A small class-conditioned image flow-matching model, trained from scratch.
Model: 6M parameters, 32-pixel images, norm layernorm, activation gelu, layers 6, width 256.
Training: muon at rate 0.0025, 14000 steps, batches of 256.
Data: trained on drawn small creatures on textured ground, 50862 training examples, 70.5 epochs.
Rows from block 2 of a small class-conditioned image flow-matching model, named by matrix and row number. Rows with one number belong to one neuron. Each number is 500 + 25 x the weight over its row's rms, rounded and kept within 0 to 999. All counts start at 0. Numbers have three digits each.
After each neuron's rows are labels from the 100 images, of 14848 (inputs lightly noised), where the neuron reaches its highest value: "top examples" is what is common among them. Only what is clearly more common there than usual is listed. The data: drawn small creatures on textured ground.
# fc1: MLP up (model.blocks.2.mlp.fc1.weight, 1024x256), inputs 86-171
# fc2: MLP down (model.blocks.2.mlp.fc2.weight, 256x1024, transposed), outputs 86-171

fc1.158:494490499481478509473475516467525501490470496461464486511448525512475502444503455494494532490493486542488508520537500473496503526457501536508476493531504494509492435529463508526492483510474501510495507504488519473505468517572507515494478475476502507460493486
fc2.158:450513493519472512498443541478469506487502468497486518495495502496489510502496567485516509538514491560495534517508521505508555493508486572542486529514492514491523490492483516494510503507470486499505518526475514463534484495551474489483502478533506511520516520
top examples: jellyfish

fc1.653:506493575480485504499488521527477517512520512469509493495522471476504490501501491505494518522452486486465487512500492503520445485502523490546490514509478500460527510474484515498468433504477472496513483498536521497497518492483542488500485536516516513486499469
fc2.653:534456555500494501505507507524509535507479494483483502478558472515516505515503516516525513439559510521523503495504523511496539484470515495539529516509492480522485491503503531502515537534498501484504533499477522507459522518521474528484491534495518535511492474
top examples: white; snake

fc1.199:519483501529521480539511557502488484517524476496488452531503516490519463497483551501486529499497474511499500489499533499377508512457499510494501487511516500466504502523503484527495498515541526498515478511528508405525520496506514538487517527500497516493512461
fc2.199:520493508473487498499549503502503492531519499493499555474537527509522466544483459509498500536524523526521501500535491496687506491533476522474522490533506475502466481492494463517489497511508483525526517441502488448494497496520496507516501463521517528513500518
top examples: yellow

fc1.583:530487515466505468477499495515503526474469461486463505506511484533510498487500522504514571553492419521510463486503484506509508491547500530538491493469490533502517485463505509494509515454461498505507452478514532517492514507496520513503503502504452539540493498
fc2.583:443537493467514523501506506489527525525453506487495491533465512502502559431508522510524526516494435530539551484497469502503512479504467491474509470508558479494516506552466494483512516502538490492491499485519517499502527519506455490504514542502500513501522558
top examples: butterfly

fc1.576:481485464491492510484495521379456503522527489483502530459491515515492521480497519485483497477500509489476522494517502479489488476518506508514515478486530520475491531512500478509520484466502459532485498507503567489488507496510514493485506487507486499495520511
fc2.576:500515483515494506478497496383553489515475480499516443497498478506498467515473504475499502543485529462496540498485496506506488563543491520434498477486478494481553509528496477499499504523496477510459497506500506474496497515501475499495508536506520487499493501
top examples: fish; orange; green

fc1.112:486446490496539542491510502521465550485480477521508480502502490467473516499466475482515503501442481550517533503487515513523447491519473514512481498468503484488490456486470474509489498505506493516492494531512516484534511446479515483523532488505523509564524498
fc2.112:495516479666489483506539498471538479469475499541503514526508514493490485465484503507577479504528469509506482483483517492464488518513508499497480489462476501505535509507486505478502522513520446498547486493488503501513519553487481518475478496516502543531485533
top examples: purple; striped; pink

fc1.139:502499466529496479529496514509575469429505508431518477516510440491478499506490502527492506530503503487487500511494502481491500488451523483502508531497487502522467496545412496550493459506541500456488533499499498471510505447497500484496515506446508504548505510
fc2.139:500509463495472481494504505480493501510468495476466553499503504501529513502500479462522514506464507502557500510511487524487491543521552502521491468505493520497406519493482519534482555537491501468506488496494504495510486506521504512504554505557497477500528497
top examples: starfish; large

fc1.162:487521499500503474508497484466494487505508509531508495493514504494495489494503508501436475486479509509489488518487484501498512498490515490517501502469529483501495478476481530503478515485494515481502485498503499483502494501508490472468502489482522487479503490
fc2.162:519510490478484484457527524479523490487508479552498500477529513511509509544501538477467516513505496504465492501485501510515492518513482510470531486450490488539503527520496498499496505509515491477518511472500529489486550520518492515478487523506463513481475492
top examples: yellow; butterfly; plain

fc1.736:505525499498492485511490511546490435516514507536522555525505496482474502508530468539528460513502516502527524500483480451497518536465483507511540523467513585478487482533499433501517484514495561475488540485479489505523504525498506482503533504557517490487511494
fc2.736:500512505475477498460507513521479459495522505540460500503527544523519512513511500541528503479506545504497484486513503494497480499470477469530486548486515486494590500488512492507499527480498532446478499515469476490510502533473502485497498532514512516490525495
top examples: crab; large; caterpillar

fc1.441:494503535482518502504458526497479517491505495515482478487472482509513487509542490495494539503505496505523506477491498512483501548455497488499506506521496418506506491502476477446518448497520443568505512484496520553492505546515476502505517505441535474510506471
fc2.441:483510504508498481507537496509559522502525498502526522497521498498512508490515484523534522528487500456524496488473509462498499517467521477539493502581464531506480502495474538555502521471482497497510486524546487513536495477521531506513481484477495468533500512
top examples: beetle; dragonfly

fc1.21:487502502557523541469475482493496504489470492511509531508488515489496496536504492442527507510506503513501521478478496479505499520505459514484484460493510495506469487506521474446500545482512497509480515521436539492445462498474516523500490482481479448525474497
fc2.21:482500495514513435487520483507573508490496530506569507508510493506499513506505462489505494500457512463521469487525498499502508512478474445466484532510478488504467496502438506557518547535507513513499468503472484526476514492527537472457471483504440467484511510
top examples: beetle; spider

fc1.8:510483519475500470499503514492517517474488494547480480491435512426521492534544504514487507522503516488491505515467471490510527562463505502491508486504498482494494479506496505520511488532468513468489508486494515493512504501449545449525511516564482490497515500
fc2.8:482504543481517474489525486507484513493517503443505497499501468485529502484438507529521486525527502519487513503454507486489498469491499514485489542496514504537564490505532509507447539471505462503466512495503514494484553513529497509501482496483505497512526491
top examples: fish

fc1.298:466475475514505516477483520536532531489501504460499503505476491513513515503555509462498507495488532482530494527505497559474504490531564464490506552479499534501436550508496487455514540513508497508520489504462471500489500538522494517509553496479486495515520491
fc2.298:499496453525485486527527509541462524485505512435514491502449485507500512470513494507481492486529507498461490495487509464494500509503541467458470522511525494500536534482459465461505479466503491508505514483548468477505478489490513515495541492514479513478502495
top examples: starfish; snake

fc1.141:500498495517493496536497510499456540553511489503495523479543537481544493504514523489513529505513498501489492494499509606508494476606499498477478491491500483542528438529532500508473506498496445477522472482515483510490508571528493495504484507489492513442534507
fc2.141:494498474477515504505525517515488491470507511504481543490523494552521495520508510524493502489522499490487477507488490470501525482419595488508494436554465462498499517494515505477449504537490508488512518483528513512492498568489512517514406509529493492503520514
top examples: crab

fc1.378:471479524487508525510537517511502458516487507495533510504523487477505480471559493497499526484491488490491458501498466525521501507526479525522531490501495473517490537532506518512453494490543496497501474547534479538539470525471473508498511532511483533506529544
fc2.378:566478518479485512499480455515501471501482546485468500549481472510483450492488527521504504467507479497501533552495540502500500510500505491507506496496530472494517513510491493490485459498519535523515516497502520461430521527478518533472487556456475423498508498
top examples: butterfly; brown

fc1.731:501471480462513475503452497460494503481491468503489467485559512526482495502490498495497499454507532504461548491484506509497487482504502517534545457495505529529503529514514507471481511455502463490490536430524550483509502502458487524482468505539499462519472527
fc2.731:518508474503535537500489537583470533509474499468506555485533519490508505518509523472489485530509532498513541461496482514502537514495516542483508486473517453493502506496494480487502472502484506474504453527501512473512513504464495480501466521506531546488469478
top examples: fish; turtle; purple

fc1.417:477467499502500505521545466497492483490447501508509490474505501497476467487503552473491507522508499493500513495465501461502507492476497501486478525504486525440494485439478494504527521465490472506483534487490483471575531520518504477521492568533475554478533486
fc2.417:527476441515498476498514506498437503503499505489508480473495543473504497502511511496529516480497545558505520528516476503490499499511510515500465502495530498486491508474484487583552545558498509530508499485473529490532503487497482464486514531477453501468484458
top examples: jellyfish

fc1.518:495500515467519523540503500519505511504500538480452513442575437494456452535522486527490491508492515499546498507484502521501520528509499488515472512512500516488501433509517490484522482506522519526497505494544535494536469521482504503549457531471505479462478511
fc2.518:494508521537499515496494498498482482495506512492566483513578487517463521478512512483493527511529489460476522494540509488495471491514490492499468509571484479490527476501508501499475506500504491535470528504451514514461496478489480524513463481503503433528497521
top examples: snake

fc1.709:523483505512513509545499492491461489509518514517473495503470450499502501502534539497517485473473504503464478501508497503508507491497460499488501523495534493492523488489495483457469480470496478551516511478426507512558515533494486482489537491460521497436523508
fc2.709:484488491504507547529483487502546475519497467496547503494464492478495496483504487490475539505545494533513477478542479501500474521492473491490487500520502506470478593506500483458522505501475525529555502528603496505474503476496513513460519525509584510581502496
top examples: beetle

fc1.309:472499523511496531499508520495426517538488517543521471486488525491537489503529480436489501517455497478521503490502509519506480489493496509513480486524489487496508472523473484494447481498511536471517504500499502520526505504519540487510452531491503502506512484
fc2.309:507504482509497499510500508588556487521507500530509514502507526506572504488453523462511494537504489509475503496490505458501517486503474518503506481542485480515498479487484496509502489515513488513474489518505490500492498519488522510506549496504502510493497522
top examples: dragonfly; red

fc1.299:461507471494499502510506503515462474496482514472485483455543522438503484514523473485515483463488511516476484509509466478486500490456496480478497493471500491482543471512460554510493461486502485526474525522498525479493496520522503483509428514498494493471509500
fc2.299:504516478510528538505499501535522449485502505470527507489545514535483500466510528496515545522486470479521472499478487506519460506515515487489492515423486506497464499527451545503500503485482537538498494485491493497501484472528506474513442483512487463492485547
top examples: caterpillar

fc1.725:481525510480476504495503505479505509482507511464477473498452457486480502528504509509510508545511498514514507476518515489514556521510533493477529501504538488480487522496508490583517486463522509471479523522495503494521493514516524503492499494482521504476502493
fc2.725:514484505499505517486493491514487502514491504506512572493469456556524489474493489438466490496550505509513472515491506487504504492497529488525508442461479489484447501503518556538500516452495503493475485490486507506540492476520532492481467498467497471516478494
top examples: starfish

fc1.260:487492496480501496473493521488495500530515489527481461464437503502491487492473525483443475523497501444500490470517536475507477492463521480516478548520491504495465509493507475479485466520505550458516518472530493540508501540503520490510526478528487521513533480
fc2.260:494506508489473507508511501470521527470507496524507523504495468459499498537454454458487529529507501494474517526517490469483499501520519493480524567467477503479510544472530470481524498501480480435487528514491512514491522481501501490486533532498496508462508502
top examples: crab

fc1.513:520496478499505533522481522501494472487493502501444505501485486463436509505508476500502511505468504504487534505470484470507498500481476484518513435492472481517467487499444515513506505525486547485498559440481459503503516520482510493479494499415498500471529505
fc2.513:516499493474509544494495474521501501489479507505548452504486513542462500537577478468514469502478507489488502489506491483509535487513470472481488462484517556553490507491465531513477468560528514503551464499521453503512512517504472489501500531553497493494515480
top examples: crab

fc1.178:504512547488508496487517490522525519528442500474520484472503428431448476487509517484465510499483484528472490497481497491501496496486528500487525537499521524480511493534511509467503498525485496514485499515501493519484518464453553496496474529554534509484523514
fc2.178:471534482490538513484501497509487499527554497505477492509479454512536484483487536508489521513523404501487516513487528513504482493503508511564503436482488491525521500507484513554501512454538475503521511483500475530506522498509506518499495472495524510506507461
top examples: starfish

fc1.274:492511504476496487517435522486521550463544478503517504519514502516517513460498493490530505519501487515490465497474509494486499539498527483475529548487509455501535511559504508514510470542503499524521490503497500511419491454507530533523474500512523467511504501
fc2.274:479482497506469486500566485486510483483502490522508500495488508476512540466514522493504483487505499518503499495558497483510507548519553501516533542496524565486454507460497479567515545530502514521489493473479525488515491528498499489520499483513487433473526533
top examples: crab; black

fc1.740:509507508454465512491477480492473481498499463484490495496487496531514480502545511500498515468464489459476489526473487529496446494498490518458534467473531472501518495495514517535467481497507461516509493498544470474517505502476494489493459466511502537498481527
fc2.740:507495470485506512500509501476499536539485483445522493523440505473476510509504523530500497557483462524495550530509495538504488474537491518507487513532475491521474524515511496492501488485508524503507503490472512510499494500386472529504496506523471474499513470
top examples: fish; large

fc1.747:506478515509503540553484513482521513485466499489517537509439514482446528499509503497501511486514525513475502493496480512500501527520477533483511515496483495504445536484480493492490531524493482490481515513496500461471519527558540497497434532571464522512493496
fc2.747:508498526474492537501490511499471510512502542444482525483453524503492509512526525491511509506544484507499495498533495498497505503516511526502502490479546541482583520485509518493520479495514547509472478482520504487509495459552488510516486475489518527522529504
top examples: white

fc1.269:520473475481500515502513502496521541495514519523484493540546530542548509510502495463485498470491458503444462471512513498504503492501467519452503488519534547513472492478513465548502510488476490491510504497531504486542484490497490497498522498535463489496478509
fc2.269:488517461524515484514501462483473518460484508531515506509516510468557486538512482510507496529534532548568520542506499478493506491495440509471538484512505472516498508510527503533525498488522489487541511443477495534504556487500499478521533480491468482528533489
top examples: yellow; pink

fc1.122:500506496512511526510507491509530526504466484456526493506469483532536464491508522516525481515474489467446506484495512501508479465484508496490511455506503480511532553500496517491435530501505474453512475518515512506482531506518520509507515502511493498452498509
fc2.122:492504499491495505493508476477498475507503500496507522504488500515520495508523488476524477489511502519536520538509498578508502506546477497508530489482473425482467482486491477502577469507501488489496491512443499495527502500488503527500521500484508506496492506
top examples: dragonfly

fc1.565:501501508496504472523469496460481496438497504475477506516515469472475462512497517473530519515498486510497513521504494510495520496549519526484506534505509457486507498511505497547577508499544467494535473490505550523514483511493514492463500498475501493529502492
fc2.565:501512493502492482500488512482516483557498515468533460512544491473498504521496489500504510502527506478538500508502513494499499492468533522470488506482490520498519479530550521543498526491506501529472514529518514496506509497501486502485454511483520496475496491
top examples: starfish; turtle

fc1.80:536512507447483527509455489527476505468515507438520499501478498515494448483523488498504479489493511466489554485540504514505530519489493509508493505465497508518518511492523463508488460554514499542497498519503541486550456521439483467510486488560495475531506514
fc2.80:530518531509522495500489483518508479504564510488525496515468520528510500498526486490503477510430486462493487535502513489516518529475482501479503541487483532487509473520478478527524485521510523476494478520552402486492485483534486511501478511528459458513533506
top examples: beetle

fc1.468:489502520486520515517507485554444500519509507495494503518497501480438526505507524503513503487532490501540512559520496523500467510494552505477498492498477535498535517487488493512473497519486482500501478490533515480497493427488541501493508519510470489496492508
fc2.468:496501538504509531511557520556547467562506529517511516498499487524450494503530491499512494526476517508461516427443496516499512517492511517480535495490523509497501494491477501516518483524506522499500500491480537508497508536482493459504487486544511498510503518
top examples: white; dragonfly

fc1.215:458540497527489475529534521508506481505523518517476495494492517497546482547531500535482502481525471491482487507466506499506507514547516488542540511476454518521441482500484507505444530507522509483502506485500423491488506494558506518508500531500467498496503535
fc2.215:505543486463557503502510512494543506501499535468510501468468511497500535559544520477492559501473474496492533532487474512505472449490508478493561508488477544477449483521492493495526475514545490517484464500533460523518497521506516510512465535537512462480477518
top examples: jellyfish; black

fc1.676:511506506495498542509501495507496524470504489534481531510500551524511488531546513545511497494481573495523495517465544466505506490498501501496517523468503479527491524508493521516484539546503496514486495477442473461517509499506521543506507507513509480511494509
fc2.676:480508531508525517503494509530499473487488518498483498510505496444500487499528470464467507500513445528493490504490506504492511498445515478484494497461498570493527543508473518525512480533517485484469474533528518506484494515487501479492477500523462489479503494
top examples: large; starfish

fc1.659:481469532492475507502503523452474489477485518501468529487511505461466495504501537505486491468482482502431466476456492488492511524479484514510525498485517515475520499501503486537531507513508478462548483523506542486512502506495518509484480508564515482478478509
fc2.659:495504536527523515493504485451520494491490527534506467488497520500473482492512461506509483506548485494528549497502526501502462471500517497515557502503493487485476499485498487523461502520492505490559512460507546535493510503490496515512499507449533498491511528
top examples: crab; red

fc1.415:506511517529501577499509487537485525532488487498476495500492478441493477517504480512502500412503492498516495514469487443500501489473532532518492499458484524509471480504470535508489462482509504495490537526509544470482528495505511500488414463497512499531504488
fc2.415:503494508498506574504529506534517521514506521503528481460464484551487504517492507493477515560515517497488502486500503522488502504513512535533508503498465488531517488505470540488520504463468513488490505490486523500500508515503522546469440509494497472459492503
top examples: purple; blue

fc1.71:515508465534495460483495514561467488512497479481486528476488477500520518503532503504498507474473522498512484491484511500522512513528523497510489523530484498499419520481507489480489471496448486468499491487548480510487531529536494489499547472471518513488508475
fc2.71:496544484484491460513487511560526532467526489477487475496517510465492539508535521472521503505519476492500473499486494499504499486449511476495488550453498490521492492494492493519513518495478498465476556544479489502503457501539445491468566480516504530488509508
top examples: snake

fc1.319:490481450484504521511482501476529494498513481524505490492548550513529494469498486489494485532509503493462524500537476526510510515460494492450473508481501539503483482521518482488513491465499502497498495493500511503532493471491478469500482516505507504477538492
fc2.319:508509496509495487501509493480508498483493526485485477502491503429493535506493530547514551497477484430422462461530492494506472494463502432536482560491491465497515485505496513510469472514500507522489512519466454475483492485492516499513510487520496517480490508
top examples: beetle

fc1.623:541490483518527493471555455489510481503480533486532496494550490507517482508498445498482471503487510501511476453503492509494472514493474470472500503476482496534481500496502468557517493511510514468519493505492502490431512502496502503460570506478472555545508504
fc2.623:459533502529502456494473536488472498495487470512473521521511453490519527496447505488479473478493480471528457500500499476489517506527506523508468468528503476479486490504492514502511530500519539497510485509516477543557510503516506498512431501543491556534502520
top examples: beetle; spider

fc1.744:490494497508528445518494505514479511477492518483504513495499473482499504463503490501519501464483477522447465480496485498515505490478496492515497534496494537518499499500507487532551484472505575552481535503537489522517494531477486510498502498540495498504509497
fc2.744:508473536510480524480508504544522497460489478513497453493519494480508505520487517470504520488523531516388480544504489501498509474456486491466489483500488488503493492517525465495468457549478459490495518500486464507482491479475501500510514486488524483464489509
top examples: crab

fc1.544:509500484528512509507496507471472519503505502460522487492485482453528492504500469493545484519508497522490514469495503494477531506507546501514514492451476525506468504516508493502519557493502532478481507491516500497507506495519476454506551526546480511506515503
fc2.544:484502535491491483509502489498511468482531505435496550507492496525502485496516500475488528482474513521520501522502500502505504497522538511541502487527510515466478478489412511580508523476507502490493486500511499496510486513525486482485533482515477517492486524
top examples: starfish

fc1.185:505495527494513509522516515439539480486499497475465485466521501499472486552504524464486491516504489478502504509475506508485505475482519510491508478486514545469473533488500524495515490467521501476508522485489482508491487493551541484488486501490511513510491486
fc2.185:511481451518466530531508504581500507530485497486467526491500482451503493481467493493490508553530496470490516467510505530492477520518501496512499537468499464485463452509512511506495554500508474524516517473473516496482491476550510494509485484480510480470490507
top examples: fish

fc1.335:528491518491510474525520514501541487506493511466563509456482482528499508497524512486496520548509493494502492554499536515511518541493506463494524424510495519501504497503538506494485562493538483507490479516552512533531488528504489507496518490523507502441500512
fc2.335:510481515515517480474485477481483494518478502488437486515460508480509481509505497513482492499487483474473496457506505491482531505505519441479497436526508478495465498452540497501499464501498463498507535471455551449441496500503510475535499517503547511555508458
top examples: jellyfish; white

fc1.190:509503496513514502515492474490466499452485525506472493537521479532480519514525539484506494433478502503464525519498485530502529478472508554562532475496531511500517475496498507507439524487484478497482475435533543518518470496449484502502496520539520490549494514
fc2.190:505493498476544512501538521512525467506506509536524536466531507480513507516488494487503490506510481507522497477492526547508490492423495465442490527527488424547472512486518503481503495486490521480483502515508541492489466490443492437510517480525483471573533465
top examples: fish; blue; purple

fc1.236:486501477508483469508498508521452519451542524496540530480494530531519501500510481504513495544498498540460509494535465476485493506474477494490535554536538464501512460515487501466482484493512445450523501530506512513508483504559527489512492502518492565487527497
fc2.236:500501538503493521497499498519517497490499513461500448505515531521491479511450495516475495475510488472470477470513503495509498485521456518500475484468493532496467514501546484474491528518484540415500522527516471496493502518454492505500504504477495494509493487
top examples: jellyfish

fc1.155:508525513526504517502479491498477528539519518499502505524522523510482507497506512469520495455506570528543508470502504591512501519523494521490513557448499498506489488509485590547494516513509539584510485521533461514511494498485545520501483471538493520510499479
fc2.155:499534501496504498505501483489518511495515518463539496480486503440467493515503462524449477489472439503466515541474493439500491518496511510482500525502459510492479526492533588558475466490517500601512545498482450470472520532509480455494504501498463471488519501
top examples: butterfly

fc1.458:499483528495498487533498488502481490488520495503497476479528532469486462505522503531476521499463498440569496534504520545498506504500459491491476494469499521505479488516515539491511509498533498493514462491519513517520515538494485499479508496493504483450499487
fc2.458:498521521489480499485486455493512458502519507520521510531516524514496475503513463480488511495529492445447499455530508458488519480507459505462503491465479459458502501474550538502503497491501489489542542494490537451492485477498530471498499486518523481542484532
top examples: jellyfish

fc1.424:503477488492512526520478506518500480506491488510463526527494475504508494501495513474490497486469494520542481524468501473509534513545480537504503520500521531501521513509481498519437487538490474481489510456449490515516496492503514497516501501518504487491466491
fc2.424:510492489491497486519492484493487480500506469504554492502466498512481476478508465505487509510526506529492506497515487511511526484513490562542521514503512466506489490486492518523579498569531504473494475519518486495488495550487501488484507535479505485496506495
top examples: yellow; orange; starfish

fc1.30:496502478494498519496505520514516484473496490510508534479442551516563481474512557451481482464476510488497496504464490498497517513544504512487484490493480498517449466490555479510525502473515508494486472521470532496491507532488509483541482495546487454479479473
fc2.30:486473481488508527498505484559493457459491497445496495499512527467525505489448466507497495510516524500499470493516490558516527487526502555503455521514487529538471480473471529526456505484510456455495486501477540515530511538547495489517497499500494465486510500
top examples: fish

fc1.314:507497506494527558546508491488498501500531511525480468502499508527496460496498519466454474513486536510495496524464523518508544508479510511506489534511501559516497505503495503489519499459503558498522508486507517507506487544505541523476506493486493503478507518
fc2.314:499512509483510512501504498516463526543499523514532522521533465470478475488487525522489487495433511508513467515507496503506492495510537493405502528528521521516472482515547518504493485453496526545446495498523595493478506562484484503507509480532467509516504515
top examples: large; butterfly; blue; colour: black

fc1.748:514523526474504507492481473522546510505517518490503522499498489507516455512505505455491502483444492514466511539532514469506491489466463544483497472502525479514504542488441493512464491526546451484493446518540495482517489472476495508478512503497504514464503494
fc2.748:511483536511467510510537483541492533469486486491498501510490542492514505468559521522509515475525479532499508462468503523496491505476505472497505510487470491509482524504474464496535463492498517471513466522498564499491503522485502497487532502497537532546469546
top examples: dragonfly

fc1.546:505456499502524490476533495504483523511509510491491438509490512513498504499513448483510488553513455530487528518476510429488536521468579494453494508540519549509487498521510522515540485523517507513502502548474486492516481497494494494476494538519477508527527472
fc2.546:491529506471470490507512521537497491478508484492518528497513482484500492439504507498517503457494525504488532505530516554500498548505520512510487521506529480474497450569528512524480500472512497499471438449515489508546510497516493489488508512509503531492496571
top examples: dragonfly

fc1.425:546502509491476499505538514503509517523487466503490501532498462506493543570521484515497561515500500533468508505556486493500499505502496535507544495495484476427486519529494494500498494494480511499508506494497484473515503513507451479519531482502504498498473488
fc2.425:512485456498508521519472516525475482500471497484434490493484498543511490523480460455489512492520503499510523517484509494494501492488520504520491494477458449517496507476537490490508480526479497495549515509448462511491517472496493521494549497499500458540509499
top examples: white; crab

fc1.73:465499549450485473483500457492464510491475461478513489437461500483521470540491464511500474508545483487523496484529526500500505487468515491483473505486500520478468557506489505479471512507555497527516494480531474532506514461520481446479477533510388510456508472
fc2.73:479500530488487446493478484504531501499511465505475489555469516498474460491524531494492503538442503460495522500521518497495508505491535507554527503496486505513515540497488497482492490507525527512498480534463498513529507544520506468476500438492488521535499520
top examples: large; butterfly

fc1.136:504482484489454498496481482487464475576528505542522499515474481478516541504490481475478495497435496504530483530494484497498529486494495511516507444487541519530456470482494530511499509459480520452483508490504526557539524471506506463475484444538499486522519493
fc2.136:512505479470504498467487490489534502513489447504516535497528500496526453548507485485502512485515512472511522488508518450522536529518521498519442498484497534511537515521471508463489485513554485558478490491529480509481498497491502517502495535488512508508497508
top examples: dragonfly; blue; purple

fc1.150:519488502497520503496501486537521471451479506487490528510494541543477501496508501472511492536473502504523525500528517525512510481476487515542514520511527482497475495495511441512474439466515523489533525486457525490497502499508491464482503527467518483477491490
fc2.150:485504495490476502519500482521521519473490509482482519488513492510469522533497506477510507490459477517516508518517487472506499483601479520466514437503510492497473505505503514550432517479500506453507519485484486476470508533493488530533519500484498486498520492
top examples: caterpillar

fc1.708:510523452468522492512499524527503519506487495457527500475512492467564482506511481563511526505485564501477466514513508485507506506474490478470490455512482468504543529525487490503506507501536560448507493506508546519490542492501535501509556501488459510485528485
fc2.708:515527487479485500478512485514518455498488487514523496499504482483491514509510511510455503476451521475473509520525501483512514485517528472494531455458491490470514492497470537491517567477504467486418481484502470492511489527513490486497495494505484495465495507
top examples: caterpillar; snake

fc1.237:516521499461500528519497463447495496483500514534546468485536520502496476526492509495494522513444505512506495508512478506494529508490497502510475529511519492485518502529507544478421529497537413456471521495429493508515491505554510526491471538511514511505513477
fc2.237:525498510510515550494498487509486507472479492533493464501491488508547500478510506544494494482508559490421514490489515425499481490483523528537499497528499479493498521493527516524481493482510513452454515506505478497524514496479512499507567522502497503514497511
top examples: jellyfish; crab; grey

fc1.397:495481525537506503511501503467488502518510504501502494474507490495476489526499496519408507484508543565491557536482488474493488525476518457516474502506488503584495458487478509524517534480509511476535469501526529493505469487498514529491513520533526522467471420
fc2.397:509509506552481493506513490491519494502517448474496492478501500488484480476505493492416486517480478525487539495496474507499480508489495486485485511495504511495495476546501508512498486485444492488495483488484516534513514447521468533505493436466506529509462519
top examples: butterfly; red

fc1.168:477514496481487503516483526528521513514524513483510492536524493506620466528523527458456491496491508519481469482514491522490477536472496513479491451492488443477505507516532504561495500506515499459506459512500496483485511522471489493532488504502496524440511498
fc2.168:488492497481517482472528506508506460480505490495565507510561549499531490481511448516502532485499509569508478527483499534499489503497498452455490483503514522502475503515500520519486500503492504510393494478507450520486509546503526501500489486471480528514487512
top examples: snake; black

fc1.227:500484520509488520522520510468495485450500529471491520518496466456558511496503521437508491512453485504527510515512518491504489490515527506479477517464501493500509486524503537468517465509474461517521500494461500501486511462438496519501467489416498516536507485
fc2.227:485497508498502478527496515511533468481500487508535470499501502535559500493485496558455507463480530491506481513493523524510501476503487484518493494523508479512454509504527499454434543519493526525536485455502480504497497532474493508513481482507503491501491501
top examples: white; snail